config = dict(
    encoder_arch='resnext',
    model='image captioner',
    dataset='simulated fluorescence microscopy of cells',
    train_examples=48750,
    image_size=64,
    crop_scale_min=0.8,
    horizontal_flip=True,
    translate=0.06,
    tokenizer='char',
    vocab_size=28,
    encoder_norm='batchnorm',
    encoder_activation='leaky_relu',
    encoder_drop_path=0.2,
    encoder_depths=[4, 7, 7],
    encoder_kernel_size=3,
    encoder_stem='single',
    encoder_avg_pool_shortcut=False,
    encoder_widths=[192, 384, 768],
    fusion='cross_attention',
    decoder_width=256,
    decoder_layers=8,
    decoder_norm='layernorm_no_bias',
    decoder_norm_position='pre',
    decoder_activation='relu',
    decoder_mlp_ratio=6,
    decoder_head_dim=64,
    decoder_fused_qkv=True,
    decoder_bias='none',
    decoder_qk_norm=False,
    decoder_layer_scale_init=0.1,
    decoder_parallel_block=False,
    decoder_inner_norm=False,
    decoder_positions='sincos',
    decoder_cross_attention_every=1,
    decoder_tie_embeddings=True,
    init='trunc_normal_002',
    residual_init='none',
    optimizer='adamw',
    lr=0.002,
    beta1=0.9,
    beta2=0.95,
    eps=1e-10,
    grad_clip=1.0,
    l1_shrink=0.03,
    steps=4100,
    batch_size=64,
    epochs=5.4,
    lr_schedule='step',
    warmup_steps=200,
    weight_decay=0.3,
)
Rows from block 3 of the text decoder, named by matrix and row number. Rows with one number belong to one neuron. Each number is 50 + 12 x the weight over its row's rms, rounded and kept within 0 to 99. All counts start at 0. After the name is the row's rms in percent of the matrix's.
# fc1: MLP up (decoder.blocks.3.mlp.fc1.weight, 1536x256), inputs 0-255
# fc2: MLP down (decoder.blocks.3.mlp.fc2.weight, 256x1536, transposed), outputs 0-255
fc1.439 094:50 52 51 64 50 50 49 54 50 50 50 51 54 73 59 78 43 49 50 50 00 52 54 54 55 55 56 53 52 53 71 50 89 64 48 45 50 45 40 49 50 50 50 50 45 50 45 50 56 47 42 36 63 57 43 43 49 45 66 50 41 56 50 54 68 50 50 81 52 48 62 99 54 51 92 54 47 50 55 60 48 50 88 53 50 53 50 58 80 53 56 61 57 50 51 72 61 68 57 55 45 58 47 60 59 58 59 72 55 54 41 55 50 50 51 59 57 37 50 55 50 50 63 57 50 55 50 57 52 50 50 52 50 50 50 64 50 50 48 40 50 50 65 50 53 54 87 92 48 50 50 50 43 57 50 57 50 57 56 51 50 57 52 55 57 61 49 58 43 56 56 50 40 50 45 43 50 50 50 36 50 50 45 50 50 39 17 49 47 26 45 44 48 43 44 43 63 50 46 40 55 50 50 26 21 47 30 43 42 44 52 47 46 45 44 43 44 50 58 47 43 20 46 32 28 48 42 37 41 62 42 51 04 41 47 47 77 50 47 50 82 50 45 48 44 46 44 44 51 41 49 40 44 47 44 50
fc2.439 041:50 50 50 50 50 50 57 50 50 50 50 46 50 50 57 50 44 57 50 14 50 50 50 50 65 35 50 43 50 50 53 50 50 42 50 48 50 50 65 19 50 70 50 57 50 50 50 50 50 50 46 50 54 48 50 50 50 50 50 62 50 50 64 89 50 50 50 50 50 50 58 50 80 50 50 50 66 64 50 50 50 50 50 50 50 50 50 50 50 50 39 50 62 50 50 50 50 50 50 50 50 50 50 50 68 50 50 50 52 50 50 50 52 50 50 62 50 48 50 50 50 00 48 50 63 50 50 50 50 47 50 62 50 50 50 50 38 50 50 50 50 50 50 57 50 00 50 40 50 50 50 50 50 50 50 58 50 45 50 47 64 50 50 50 00 50 50 50 82 50 50 50 50 50 50 50 50 50 90 50 50 53 50 50 50 50 50 46 50 50 50 50 50 50 50 50 50 50 50 50 50 34 50 50 50 50 50 50 50 48 50 88 50 50 52 64 50 64 60 50 50 50 50 50 50 50 50 50 50 50 50 50 50 50 50 75 56 50 50 50 50 50 08 50 50 31 50 50 35 41 50 50 50 50 50 46
fc1.440 064:50 51 56 51 49 48 47 50 49 50 48 50 49 50 49 39 49 46 49 53 55 50 69 53 52 58 55 53 48 48 45 35 45 37 42 43 47 19 46 00 46 42 50 57 50 45 51 55 50 54 59 53 51 59 48 67 55 56 71 82 42 62 52 46 54 48 50 59 51 74 53 44 60 58 46 48 53 50 62 53 57 46 59 51 54 52 50 52 48 50 52 51 48 50 47 35 52 76 99 50 51 50 53 42 49 48 51 53 49 54 43 49 42 50 50 50 50 50 49 47 46 52 42 52 50 55 54 37 52 50 55 49 51 53 53 45 52 49 53 45 45 50 53 48 47 49 55 49 52 40 48 48 47 80 51 54 57 67 55 51 58 52 49 47 48 42 50 46 47 44 41 38 51 00 48 44 43 23 53 50 50 45 18 30 59 50 42 36 55 30 59 55 58 67 51 47 50 50 49 49 50 54 61 50 50 52 55 49 41 45 52 47 52 51 45 51 50 53 50 55 41 56 57 57 51 50 49 51 24 48 49 36 48 40 53 50 50 56 50 56 48 46 50 58 58 50 34 56 46 59 50 51 46 50 55 52
fc2.440 036:50 95 50 49 50 50 50 50 50 29 97 68 51 50 50 50 50 50 50 52 50 49 50 17 67 46 50 51 49 50 50 50 50 53 49 48 50 60 86 55 50 63 51 55 50 50 47 50 50 46 51 50 50 25 50 54 51 50 38 49 50 38 50 44 50 50 50 50 49 50 50 50 56 50 54 50 50 50 45 41 50 51 50 31 50 51 50 50 50 45 50 50 70 48 50 50 49 41 86 48 49 62 46 22 50 99 50 97 55 48 50 50 49 50 50 45 50 50 50 50 52 28 50 68 51 50 49 50 49 50 50 50 50 50 50 50 50 50 50 50 50 50 50 49 75 51 50 50 50 55 51 50 50 50 42 50 62 42 50 50 50 51 50 50 36 50 34 50 50 49 49 50 50 43 50 96 53 50 47 50 68 97 50 50 50 50 44 00 50 51 86 50 50 50 50 50 50 50 49 50 50 50 50 50 50 50 58 69 50 50 46 51 50 50 50 50 50 50 48 50 50 52 50 50 65 51 50 52 50 50 50 28 66 50 50 71 73 49 56 50 50 52 51 50 50 50 50 50 41 75 50 50 50 50 50 50
fc1.441 057:28 50 49 46 42 49 50 51 51 51 51 44 50 43 39 50 48 58 50 49 49 61 65 64 50 62 61 61 65 60 60 57 50 64 53 50 52 55 61 51 39 43 50 43 50 49 60 50 43 44 51 63 50 44 41 63 38 59 34 50 50 50 50 38 60 45 43 51 50 39 50 43 50 88 36 46 50 30 50 39 50 33 50 75 50 40 53 50 50 44 41 71 42 44 46 22 43 54 51 44 43 44 50 43 48 48 43 50 50 49 42 99 57 46 50 44 45 50 50 50 52 50 50 44 50 48 44 50 52 53 53 50 50 38 48 69 56 50 72 52 56 93 56 51 50 32 43 50 50 40 44 41 26 41 50 50 49 49 44 50 52 49 58 60 50 58 55 61 54 50 50 50 59 50 51 59 50 49 54 55 48 51 33 50 52 50 49 42 58 51 50 55 53 62 30 50 41 68 50 53 50 24 51 50 50 50 52 50 50 52 45 50 00 52 51 20 22 49 50 50 50 50 49 55 46 00 50 49 50 38 19 58 37 50 46 54 65 56 23 50 49 50 50 50 50 48 48 50 52 56 44 49 50 50 60 51
fc2.441 077:44 36 45 50 50 25 47 50 50 50 75 28 48 34 49 58 52 50 54 48 46 52 47 45 50 59 46 61 44 31 17 33 62 68 48 57 95 50 59 62 50 46 52 50 51 61 49 59 51 49 50 59 50 36 15 50 53 38 54 95 50 46 39 46 49 50 51 47 51 44 51 53 46 58 45 56 54 64 07 18 48 76 36 42 51 56 50 55 50 50 66 51 51 46 46 50 39 69 32 41 52 50 29 48 57 48 56 53 50 53 41 56 53 62 93 35 50 50 54 55 47 50 56 40 49 50 49 44 53 51 69 43 50 28 48 62 57 47 31 59 47 70 51 66 50 68 60 42 35 64 23 46 54 34 50 50 49 23 51 62 47 07 50 35 60 54 57 52 50 52 50 52 50 43 47 50 50 52 48 66 50 50 50 51 50 51 40 69 50 51 57 50 70 50 50 87 25 51 38 53 48 55 25 62 41 50 56 51 64 42 50 46 53 55 47 50 50 67 68 58 44 50 38 55 59 47 49 42 29 36 87 48 36 50 55 30 49 50 66 50 51 50 37 49 69 52 50 51 41 44 45 59 70 50 51 50
fc1.442 126:50 50 50 50 57 76 68 57 57 57 61 47 54 50 50 50 79 50 52 50 50 50 50 31 45 48 31 43 45 50 42 41 43 48 36 41 50 31 25 50 44 00 51 51 50 58 55 50 50 50 34 49 50 25 50 50 36 50 50 50 53 36 55 60 39 50 50 48 54 44 50 59 51 51 51 50 53 50 50 52 31 41 50 50 55 51 57 50 52 50 55 51 54 39 50 45 52 51 51 48 50 50 56 50 52 40 55 50 50 40 48 50 50 58 50 53 50 50 50 62 81 50 50 50 44 50 50 50 48 50 50 48 33 50 50 53 34 85 51 53 53 50 68 50 50 70 79 95 59 87 54 74 62 99 70 50 49 50 80 46 47 40 48 50 76 50 52 45 49 50 44 50 44 24 47 43 46 50 63 50 50 54 50 50 50 56 46 50 49 50 27 25 50 50 49 50 46 50 50 44 50 49 33 46 54 47 50 50 50 47 50 50 50 49 50 50 47 28 69 16 07 50 50 50 50 38 44 50 50 50 50 39 48 50 45 50 50 43 43 50 50 51 46 50 50 50 49 50 00 50 50 50 52 44 48 44
fc2.442 076:50 50 39 63 50 50 50 50 50 00 54 44 52 50 50 50 49 50 50 51 50 49 50 50 39 50 52 41 49 42 51 49 48 50 52 50 50 89 50 50 49 50 52 68 44 50 50 50 50 74 50 50 39 50 50 50 50 50 50 50 50 55 50 73 52 49 43 51 50 50 50 06 50 50 42 56 51 50 54 50 50 51 50 87 50 00 50 50 27 57 50 50 53 49 50 50 52 50 50 51 50 51 46 62 48 49 53 49 50 50 50 49 50 42 50 55 72 50 50 50 50 50 50 50 92 50 50 50 47 50 50 50 50 45 50 49 50 50 50 50 50 50 50 33 52 19 51 59 50 42 50 51 50 50 50 47 50 66 50 59 52 43 50 50 48 49 50 50 38 50 57 50 58 50 50 43 52 50 50 59 50 50 50 50 49 49 77 50 50 43 50 43 50 50 50 50 50 49 44 47 46 50 50 40 63 50 60 50 50 50 50 49 37 49 43 50 50 50 39 50 50 43 50 49 50 49 49 46 50 50 50 52 99 46 51 01 38 50 50 56 50 51 50 41 49 50 51 50 48 46 50 50 49 50 50 50
fc1.443 081:43 44 68 52 62 42 50 52 63 52 42 49 51 51 47 56 40 50 41 38 45 50 50 50 48 50 50 54 50 49 43 50 49 50 50 49 50 49 50 74 48 54 63 57 47 49 59 48 57 56 50 26 47 56 40 55 50 50 47 65 99 47 68 49 70 44 43 46 50 49 47 58 60 69 71 49 42 30 99 78 42 49 47 65 58 66 99 81 53 47 53 79 33 53 50 54 45 50 76 50 40 60 68 66 64 57 61 44 53 42 47 54 49 53 50 45 47 46 54 36 42 51 58 66 32 63 69 50 52 50 44 44 28 64 47 50 52 62 53 50 37 50 48 35 50 36 51 47 53 47 65 49 28 51 61 50 47 50 50 30 50 45 47 52 47 26 62 52 42 73 44 35 52 38 49 50 43 37 49 43 33 46 29 73 23 54 45 51 67 53 44 52 44 45 45 42 53 55 51 33 47 37 49 34 46 57 50 52 51 14 61 45 46 52 38 31 41 30 61 66 50 52 72 53 47 41 51 32 48 45 51 70 48 47 38 40 46 48 45 57 50 50 56 35 46 50 42 50 55 68 48 50 36 52 51 57
fc2.443 097:50 51 48 55 50 50 35 50 50 35 50 14 29 47 53 44 60 50 50 18 50 49 54 52 72 43 47 50 63 45 50 55 54 49 50 65 52 48 57 65 51 63 49 40 50 54 59 51 54 50 50 99 54 75 50 40 52 56 24 51 46 57 53 03 69 52 62 45 40 43 50 50 64 51 62 31 68 40 80 66 51 50 38 56 69 39 56 50 49 50 46 51 29 24 50 50 50 21 48 49 48 50 50 80 66 30 61 44 50 34 49 71 48 36 51 41 50 52 64 40 48 58 52 49 45 50 51 48 50 44 50 62 50 27 50 64 47 50 50 99 50 15 50 38 50 47 52 50 49 50 50 50 50 48 49 43 48 39 88 51 37 54 35 52 46 72 51 52 50 48 54 50 50 89 37 50 52 52 38 29 58 48 56 43 52 57 55 58 50 56 62 61 57 49 29 49 51 48 46 51 67 46 50 56 46 52 59 61 52 54 89 54 50 47 50 51 50 63 26 68 52 42 44 49 50 50 49 68 43 45 52 46 52 50 49 45 42 49 45 26 50 50 44 50 62 54 35 49 58 39 40 60 47 55 79 51
fc1.444 125:51 53 36 50 58 56 56 50 49 52 53 50 50 55 51 58 51 52 53 52 27 37 49 50 57 49 49 48 50 50 51 65 67 49 71 50 50 50 49 36 50 50 64 48 47 41 49 50 65 45 55 60 93 52 50 49 49 32 49 42 51 37 14 76 32 43 48 85 55 51 50 65 50 42 43 32 57 50 49 49 49 50 49 68 24 49 52 49 45 62 49 52 48 50 93 50 50 50 49 50 50 54 79 86 70 52 48 50 46 48 50 49 46 37 50 55 50 50 40 39 43 52 79 63 45 50 43 80 49 60 50 50 44 52 51 51 48 41 49 58 52 49 50 48 47 51 52 70 50 58 56 51 44 50 51 50 39 64 52 63 50 67 48 52 52 51 37 57 49 32 49 51 50 64 47 50 48 51 48 31 34 47 51 49 16 63 51 47 47 00 39 50 50 32 50 42 52 54 48 50 59 38 66 41 39 40 33 37 50 47 47 49 42 39 34 43 50 42 56 63 44 50 06 50 50 51 35 53 50 22 26 68 49 50 49 50 63 59 51 56 48 50 50 46 33 50 50 42 72 51 53 44 50 51 32 55
fc2.444 113:44 49 50 30 45 50 50 51 47 30 48 50 50 55 49 50 41 50 50 48 48 81 52 54 47 50 54 44 50 32 51 61 61 52 50 49 50 50 00 49 43 46 50 36 50 50 37 35 50 44 54 51 50 49 47 49 67 37 41 45 69 45 52 59 51 52 50 53 50 68 50 52 50 49 50 49 51 50 70 40 22 50 43 40 54 50 50 47 43 51 50 44 24 49 53 51 50 38 50 63 48 57 90 57 50 50 50 46 50 68 50 50 50 53 51 50 49 39 47 50 52 50 50 49 50 50 40 50 51 46 49 43 47 52 54 52 50 50 50 53 50 46 50 40 77 42 60 00 51 48 50 48 50 22 50 50 49 57 50 50 51 50 54 55 52 50 50 65 50 50 50 50 50 89 41 83 32 48 51 49 43 31 72 51 50 51 56 09 50 53 61 50 46 50 49 46 00 51 57 50 51 64 52 50 48 54 44 49 35 50 50 50 78 52 43 17 49 62 68 52 40 41 45 43 41 27 50 50 50 48 54 51 53 58 51 89 99 50 50 50 54 50 51 47 51 33 48 45 50 48 51 46 42 50 50 39
fc1.445 054:48 50 52 52 51 50 54 50 49 50 51 62 58 50 46 54 55 74 66 44 48 48 61 49 52 63 47 54 65 50 50 48 40 54 50 79 63 75 39 51 58 49 65 50 34 54 39 69 78 51 50 36 50 53 68 50 47 50 78 50 64 54 50 50 50 71 50 57 50 60 50 61 50 57 59 49 50 50 59 46 56 48 53 52 59 51 66 41 50 58 71 62 55 71 54 57 59 71 67 73 36 74 47 75 77 50 59 71 51 50 40 61 50 55 79 49 63 49 50 68 45 50 81 71 66 77 65 72 50 48 41 51 43 50 51 77 48 49 50 50 52 51 35 49 50 27 50 61 59 50 58 50 53 55 53 49 27 50 52 33 50 50 50 51 50 23 51 51 40 54 39 49 50 32 41 41 49 50 39 44 51 50 27 51 30 52 46 51 41 35 28 51 42 39 27 33 63 31 31 50 50 28 50 50 50 43 47 30 31 61 64 24 22 32 79 38 25 40 49 44 36 50 47 51 65 42 41 51 35 52 31 51 38 27 38 29 30 50 31 39 50 34 49 48 28 32 26 30 51 44 50 50 42 48 50 50
fc2.445 056:50 50 50 60 80 51 50 50 15 54 48 54 67 50 50 19 50 61 49 50 50 46 50 50 43 50 50 49 50 50 35 50 50 50 50 50 23 50 50 51 50 50 38 50 44 95 71 50 50 47 50 50 50 45 50 49 80 50 51 50 50 48 50 50 45 36 39 50 48 50 40 00 50 50 50 65 42 38 50 50 50 59 50 43 65 50 53 49 50 52 61 50 47 71 26 50 50 50 50 52 50 51 46 52 00 56 50 50 52 50 50 50 78 50 50 42 50 19 50 50 50 62 48 50 50 50 48 50 50 50 50 45 54 50 43 51 50 50 59 50 50 71 50 50 50 50 50 63 50 50 50 40 47 28 50 43 49 62 50 60 50 51 50 96 68 82 42 32 46 50 50 24 42 50 42 51 38 55 62 59 50 50 48 50 86 50 59 23 50 54 50 17 25 52 50 39 50 49 49 42 48 24 50 50 50 22 59 34 50 50 51 50 50 50 51 52 50 50 50 44 34 42 65 45 58 50 47 49 50 50 50 51 52 50 50 53 51 65 32 50 52 55 24 59 50 50 50 50 50 50 86 14 50 62 50 51
fc1.446 147:44 44 58 50 83 51 46 47 49 52 51 49 42 28 49 50 60 62 81 51 53 50 50 50 50 50 41 50 50 51 54 54 54 50 79 60 52 70 58 50 75 55 42 67 51 50 34 63 63 63 50 50 51 52 82 05 52 51 51 51 52 52 54 68 38 67 50 58 17 58 50 55 50 56 51 50 35 50 52 41 27 64 50 50 50 69 50 76 35 49 50 44 79 50 50 50 56 50 50 54 50 44 50 55 54 53 50 49 49 45 91 43 54 50 51 65 49 50 55 51 50 49 45 45 99 39 70 66 50 42 42 49 54 56 52 50 31 74 50 70 44 43 26 41 38 43 49 55 50 50 50 49 50 50 52 43 50 47 50 50 50 50 50 40 50 50 47 46 37 51 51 46 49 50 44 50 56 58 32 50 57 85 51 37 32 50 54 50 50 00 21 50 54 32 50 48 49 38 50 50 49 53 51 50 88 50 23 50 50 50 32 50 52 50 68 53 50 51 40 50 50 47 29 50 55 54 51 50 35 39 06 48 36 50 50 50 51 46 49 44 64 50 53 47 47 50 50 50 49 50 48 66 67 64 41 55
fc2.446 138:47 49 35 50 50 87 46 20 49 00 50 49 50 42 40 45 52 44 43 56 53 49 53 47 50 52 47 53 53 63 48 45 44 50 49 49 50 47 49 51 46 50 47 32 65 48 50 37 51 50 52 53 52 52 47 60 49 50 61 44 45 37 49 51 51 47 47 48 54 47 54 41 50 52 80 48 52 49 40 51 50 46 28 65 42 58 36 54 53 44 49 51 49 50 59 79 51 50 50 29 50 49 51 49 50 52 53 33 50 51 51 52 50 63 50 53 46 51 31 50 52 52 49 50 50 35 45 78 50 57 47 51 48 32 60 55 50 48 48 45 49 49 50 52 47 49 43 50 50 24 55 54 56 43 50 54 50 50 32 24 49 53 50 53 43 67 45 50 45 50 50 57 46 50 41 73 54 34 51 49 49 98 47 50 56 50 19 50 52 48 52 50 53 52 50 42 60 51 47 36 42 49 52 50 53 50 00 70 50 47 00 50 50 50 49 48 50 29 50 68 27 36 51 54 46 68 79 58 78 52 46 47 45 51 50 49 58 55 26 50 45 65 85 50 51 42 49 45 47 55 59 47 50 42 65 48
fc1.447 021:47 50 50 50 50 50 50 50 50 30 50 50 50 50 50 50 50 50 50 50 50 50 50 50 50 50 50 50 50 50 50 50 50 50 50 50 50 50 50 50 50 50 50 50 50 50 50 50 50 50 50 50 50 50 50 50 50 00 50 50 50 50 50 50 50 50 50 50 50 50 50 99 50 50 50 99 50 50 50 50 50 50 50 50 50 50 99 50 43 50 50 50 50 50 50 50 50 50 50 78 50 50 50 50 50 50 50 50 50 50 50 66 50 50 50 50 79 68 50 50 50 50 50 50 50 50 50 50 50 50 50 50 50 50 50 50 50 50 50 73 57 50 50 50 50 50 50 50 50 50 50 50 50 85 50 50 50 50 77 50 50 57 50 50 50 50 50 50 50 50 50 50 50 50 50 50 50 50 50 50 50 50 05 50 50 50 50 50 50 50 50 50 50 50 50 50 50 50 37 50 50 50 50 50 50 33 50 50 50 50 50 50 50 58 50 50 50 50 50 50 05 50 50 50 50 50 50 50 40 50 50 50 43 48 50 50 50 50 50 00 50 09 50 50 50 04 48 50 50 50 50 50 50 50 50 50
fc2.447 034:50 50 50 50 50 40 50 50 74 50 50 50 50 50 50 99 50 50 50 50 50 69 50 50 50 50 50 50 56 50 50 50 50 50 50 50 50 50 50 50 00 50 50 50 50 99 50 50 48 50 50 50 50 50 50 56 50 50 50 50 50 50 37 27 50 50 50 50 55 44 50 50 50 50 50 50 50 50 50 50 56 50 50 50 50 50 50 50 50 50 50 50 50 50 50 50 50 50 50 50 50 50 50 50 29 33 50 50 41 26 50 50 50 50 65 50 50 50 50 62 50 50 50 70 41 50 50 50 50 50 50 50 50 50 50 50 50 50 50 50 50 50 50 50 50 50 50 50 50 50 50 50 50 50 36 50 50 50 53 50 50 50 50 50 50 50 50 50 26 50 50 50 50 57 50 50 11 50 42 50 50 50 50 50 50 50 67 50 50 50 45 50 50 37 50 50 50 50 55 50 50 40 50 99 43 50 50 50 50 50 50 50 50 50 50 50 50 50 50 86 50 50 02 50 50 50 50 50 78 50 50 50 55 50 50 50 50 50 72 50 50 50 50 50 42 52 50 50 50 50 50 60 50 50 50 57
fc1.448 113:36 49 44 52 53 51 50 57 55 45 44 46 50 50 52 50 50 56 50 49 50 50 50 37 49 50 35 39 50 44 46 73 51 49 52 49 86 50 50 51 80 56 78 66 35 50 50 50 94 51 55 49 48 63 51 25 50 45 51 49 51 57 56 70 33 44 50 49 43 50 49 62 50 51 45 50 50 50 50 45 51 46 43 45 55 56 43 48 39 83 50 49 81 50 49 47 49 50 72 50 49 50 27 50 50 50 50 88 50 49 52 87 47 51 55 49 78 43 30 51 49 50 50 64 06 50 54 61 49 30 24 49 22 51 26 52 50 60 50 50 46 50 50 43 36 46 51 58 61 65 55 57 54 51 47 45 47 46 50 20 23 46 38 47 50 50 49 48 50 71 50 55 50 47 48 50 44 62 52 50 50 54 49 88 52 74 68 47 53 52 50 50 50 67 50 56 75 69 26 49 50 49 61 50 50 55 50 44 50 55 77 50 48 49 55 50 50 50 50 50 50 72 60 51 53 50 50 50 50 74 48 85 29 50 50 38 49 53 51 60 61 50 17 34 53 02 50 50 50 50 50 49 62 50 50 51
fc2.448 099:47 65 49 50 50 87 77 49 49 49 65 54 50 53 69 50 52 35 49 50 61 25 50 42 49 69 50 50 47 50 54 40 18 56 51 48 52 46 50 48 05 49 50 50 50 60 50 52 50 50 51 50 63 50 46 48 83 50 52 50 54 49 46 56 53 67 49 49 52 49 49 69 52 51 50 52 60 56 51 69 55 53 56 62 54 49 51 51 50 49 52 39 50 51 66 53 58 36 50 49 54 50 34 49 49 50 00 45 18 50 51 31 47 52 49 50 55 50 49 50 53 55 50 34 41 39 65 50 50 49 45 50 47 53 53 50 50 49 52 50 61 60 64 51 51 50 50 56 50 47 64 49 57 50 49 54 50 77 04 50 49 50 49 66 28 49 18 53 41 33 50 50 49 27 75 50 57 49 38 50 50 54 79 55 48 58 30 95 44 50 52 50 53 50 49 51 66 50 49 54 50 61 50 53 52 53 73 77 51 50 72 50 50 74 37 48 73 50 54 50 42 51 56 50 50 60 52 48 51 03 47 49 48 75 47 48 17 50 50 48 47 49 49 50 50 53 50 52 67 05 50 50 50 41 49 46
fc1.449 184:58 50 58 46 50 52 49 50 49 51 56 51 73 49 50 50 52 52 55 51 50 50 50 50 50 49 50 56 44 48 50 41 44 50 49 50 50 49 50 44 43 33 45 47 51 50 30 51 40 37 50 50 56 46 84 56 50 50 51 66 72 49 50 47 50 99 46 99 68 69 89 41 58 65 48 49 72 76 48 50 47 60 44 61 50 57 54 50 02 46 50 45 40 49 57 65 66 50 67 50 50 50 85 50 52 52 43 44 43 39 57 42 50 41 50 52 50 97 42 42 32 61 45 47 54 32 56 50 50 60 66 49 50 50 56 50 50 53 52 51 71 54 49 50 49 48 51 50 52 52 52 47 55 50 73 49 57 50 49 50 55 48 49 49 49 50 50 30 49 21 50 48 27 46 49 50 51 51 50 48 50 54 50 50 50 44 49 42 62 27 50 50 45 64 50 50 07 36 50 62 49 50 29 50 50 50 42 50 47 51 43 49 51 51 58 50 50 47 51 50 50 45 51 54 40 48 47 50 47 23 50 24 47 32 27 48 51 46 50 50 35 26 60 51 47 41 47 49 03 57 41 46 50 51 50 50
fc2.449 157:51 65 51 27 50 46 50 53 52 49 64 50 38 50 61 56 45 12 49 81 50 50 66 51 53 50 49 50 43 47 48 49 50 50 78 51 50 46 49 51 46 39 43 50 50 53 47 50 48 41 51 59 50 46 43 72 49 47 51 51 51 50 47 34 55 48 47 38 57 44 41 75 81 51 43 50 50 50 50 70 46 43 48 51 50 45 63 51 57 50 53 50 46 50 78 33 54 13 50 49 54 25 46 14 49 49 45 50 52 50 50 51 48 54 48 99 49 58 48 70 50 33 45 63 50 41 49 36 55 50 47 51 31 46 51 50 46 53 40 43 47 45 79 63 51 87 47 57 53 53 46 50 50 43 58 52 51 36 51 60 53 50 50 40 46 46 46 49 48 48 40 31 60 51 58 50 49 53 51 43 35 74 99 48 49 50 50 58 37 48 50 41 49 53 49 50 57 34 49 53 52 47 49 50 50 44 50 80 51 59 50 65 59 52 50 57 53 70 84 44 50 53 50 45 29 49 57 46 47 51 52 10 52 32 51 49 50 61 57 48 50 50 50 47 46 56 56 51 45 49 43 50 50 50 51 55
fc1.450 116:46 49 51 50 46 28 50 53 36 42 45 35 50 50 51 71 50 50 50 42 00 39 50 26 24 45 50 43 50 50 53 50 59 50 50 50 49 49 50 50 48 00 46 37 45 69 50 50 50 34 39 28 50 32 50 50 28 50 50 50 50 31 52 50 55 50 51 50 51 50 50 67 43 47 74 50 47 30 50 68 22 47 60 50 50 50 50 56 56 50 57 50 55 56 50 60 50 91 50 50 26 50 52 59 52 63 61 50 50 50 31 50 50 50 55 46 50 39 42 61 72 74 50 48 48 43 51 50 62 47 49 60 50 50 50 80 70 66 50 42 48 51 50 50 55 88 93 57 75 51 62 46 20 53 51 50 50 50 50 50 51 50 50 50 62 52 50 50 50 68 50 50 47 47 62 11 50 52 50 38 51 50 50 50 48 36 31 66 50 50 50 50 67 27 50 50 49 50 51 50 46 14 50 45 32 50 48 49 50 50 50 50 49 48 54 50 46 50 49 45 42 44 50 50 50 48 50 42 50 63 50 50 50 50 46 50 54 33 50 50 50 00 50 53 50 50 50 43 49 50 53 51 50 50 48 14
fc2.450 068:50 50 50 78 50 50 51 50 51 52 57 39 51 50 50 50 50 50 50 54 50 50 48 51 47 50 52 44 50 50 50 49 51 50 54 50 50 50 50 52 50 50 51 85 50 49 50 50 50 51 50 50 50 52 50 50 50 50 50 64 50 51 50 84 53 50 49 52 50 50 50 49 75 49 50 50 50 49 52 48 50 50 50 50 50 50 50 50 49 59 50 49 87 50 50 50 52 49 50 51 50 50 50 50 50 52 50 50 50 55 50 49 49 48 50 55 49 50 51 50 48 00 50 52 70 52 49 50 50 50 50 50 49 50 49 50 51 50 50 50 50 50 50 52 50 00 50 50 50 42 51 50 50 50 65 50 50 49 50 50 49 48 50 49 23 50 50 50 52 50 50 50 50 51 50 50 51 50 51 50 50 50 50 49 50 50 51 23 50 50 50 00 50 50 50 50 50 50 13 49 50 50 50 50 50 50 40 50 50 50 52 50 50 49 50 50 50 49 50 50 51 46 50 51 50 50 50 50 50 50 50 51 99 49 51 49 51 50 50 50 50 61 49 48 50 50 50 50 30 52 50 49 50 51 51 50
fc1.451 038:49 39 46 45 82 87 99 46 40 46 51 57 47 48 41 40 47 47 52 48 53 50 43 43 46 45 34 41 50 47 46 48 48 50 79 55 54 52 53 53 51 55 52 50 50 49 51 57 63 56 52 42 72 56 49 25 48 50 50 50 51 52 48 53 89 48 47 49 56 16 45 48 44 52 57 48 46 41 57 49 51 54 43 51 46 49 50 48 51 51 62 52 52 50 58 61 48 49 64 53 49 54 50 99 26 52 54 77 59 55 49 62 49 55 79 48 47 47 65 49 50 50 53 85 45 54 64 56 54 49 31 47 50 50 51 55 50 46 46 50 79 76 45 43 46 42 44 50 51 52 69 75 63 49 44 45 49 45 44 44 48 54 45 46 64 50 49 58 43 50 44 37 42 55 51 43 48 50 52 44 51 42 36 51 49 47 53 56 44 51 41 59 53 51 51 10 53 48 53 50 05 51 56 30 48 40 50 47 56 42 59 51 49 50 43 46 47 51 50 54 53 50 03 55 43 52 50 53 39 54 28 54 37 52 52 50 54 54 52 11 42 39 47 31 28 54 47 50 55 53 52 22 52 18 47 53
fc2.451 052:50 50 50 47 50 50 50 50 49 53 47 55 50 50 50 34 51 50 50 50 50 50 50 50 36 43 56 50 49 50 50 50 50 54 50 50 89 56 51 43 50 58 50 48 50 55 50 50 50 48 48 50 50 42 50 47 50 50 45 46 50 38 50 61 50 50 66 50 66 50 50 86 54 50 51 50 46 50 46 50 12 50 97 37 50 52 50 50 69 45 50 28 46 50 50 50 50 38 50 45 50 58 52 54 60 50 50 50 50 50 50 50 50 50 50 50 50 50 48 50 50 54 50 50 50 50 50 50 50 50 47 50 50 50 50 50 18 50 50 50 50 74 96 50 40 48 50 50 50 99 50 50 50 50 50 51 44 59 43 49 50 54 80 50 65 30 50 33 50 50 49 50 62 64 50 54 50 41 36 50 49 43 50 50 72 57 50 50 91 50 50 35 17 57 50 65 78 49 67 49 50 50 36 50 50 99 47 50 50 50 47 53 50 50 63 50 50 50 51 50 50 50 50 50 39 41 38 47 50 23 79 52 60 50 50 69 39 39 54 41 50 94 19 50 50 50 50 50 46 50 50 61 50 50 50 50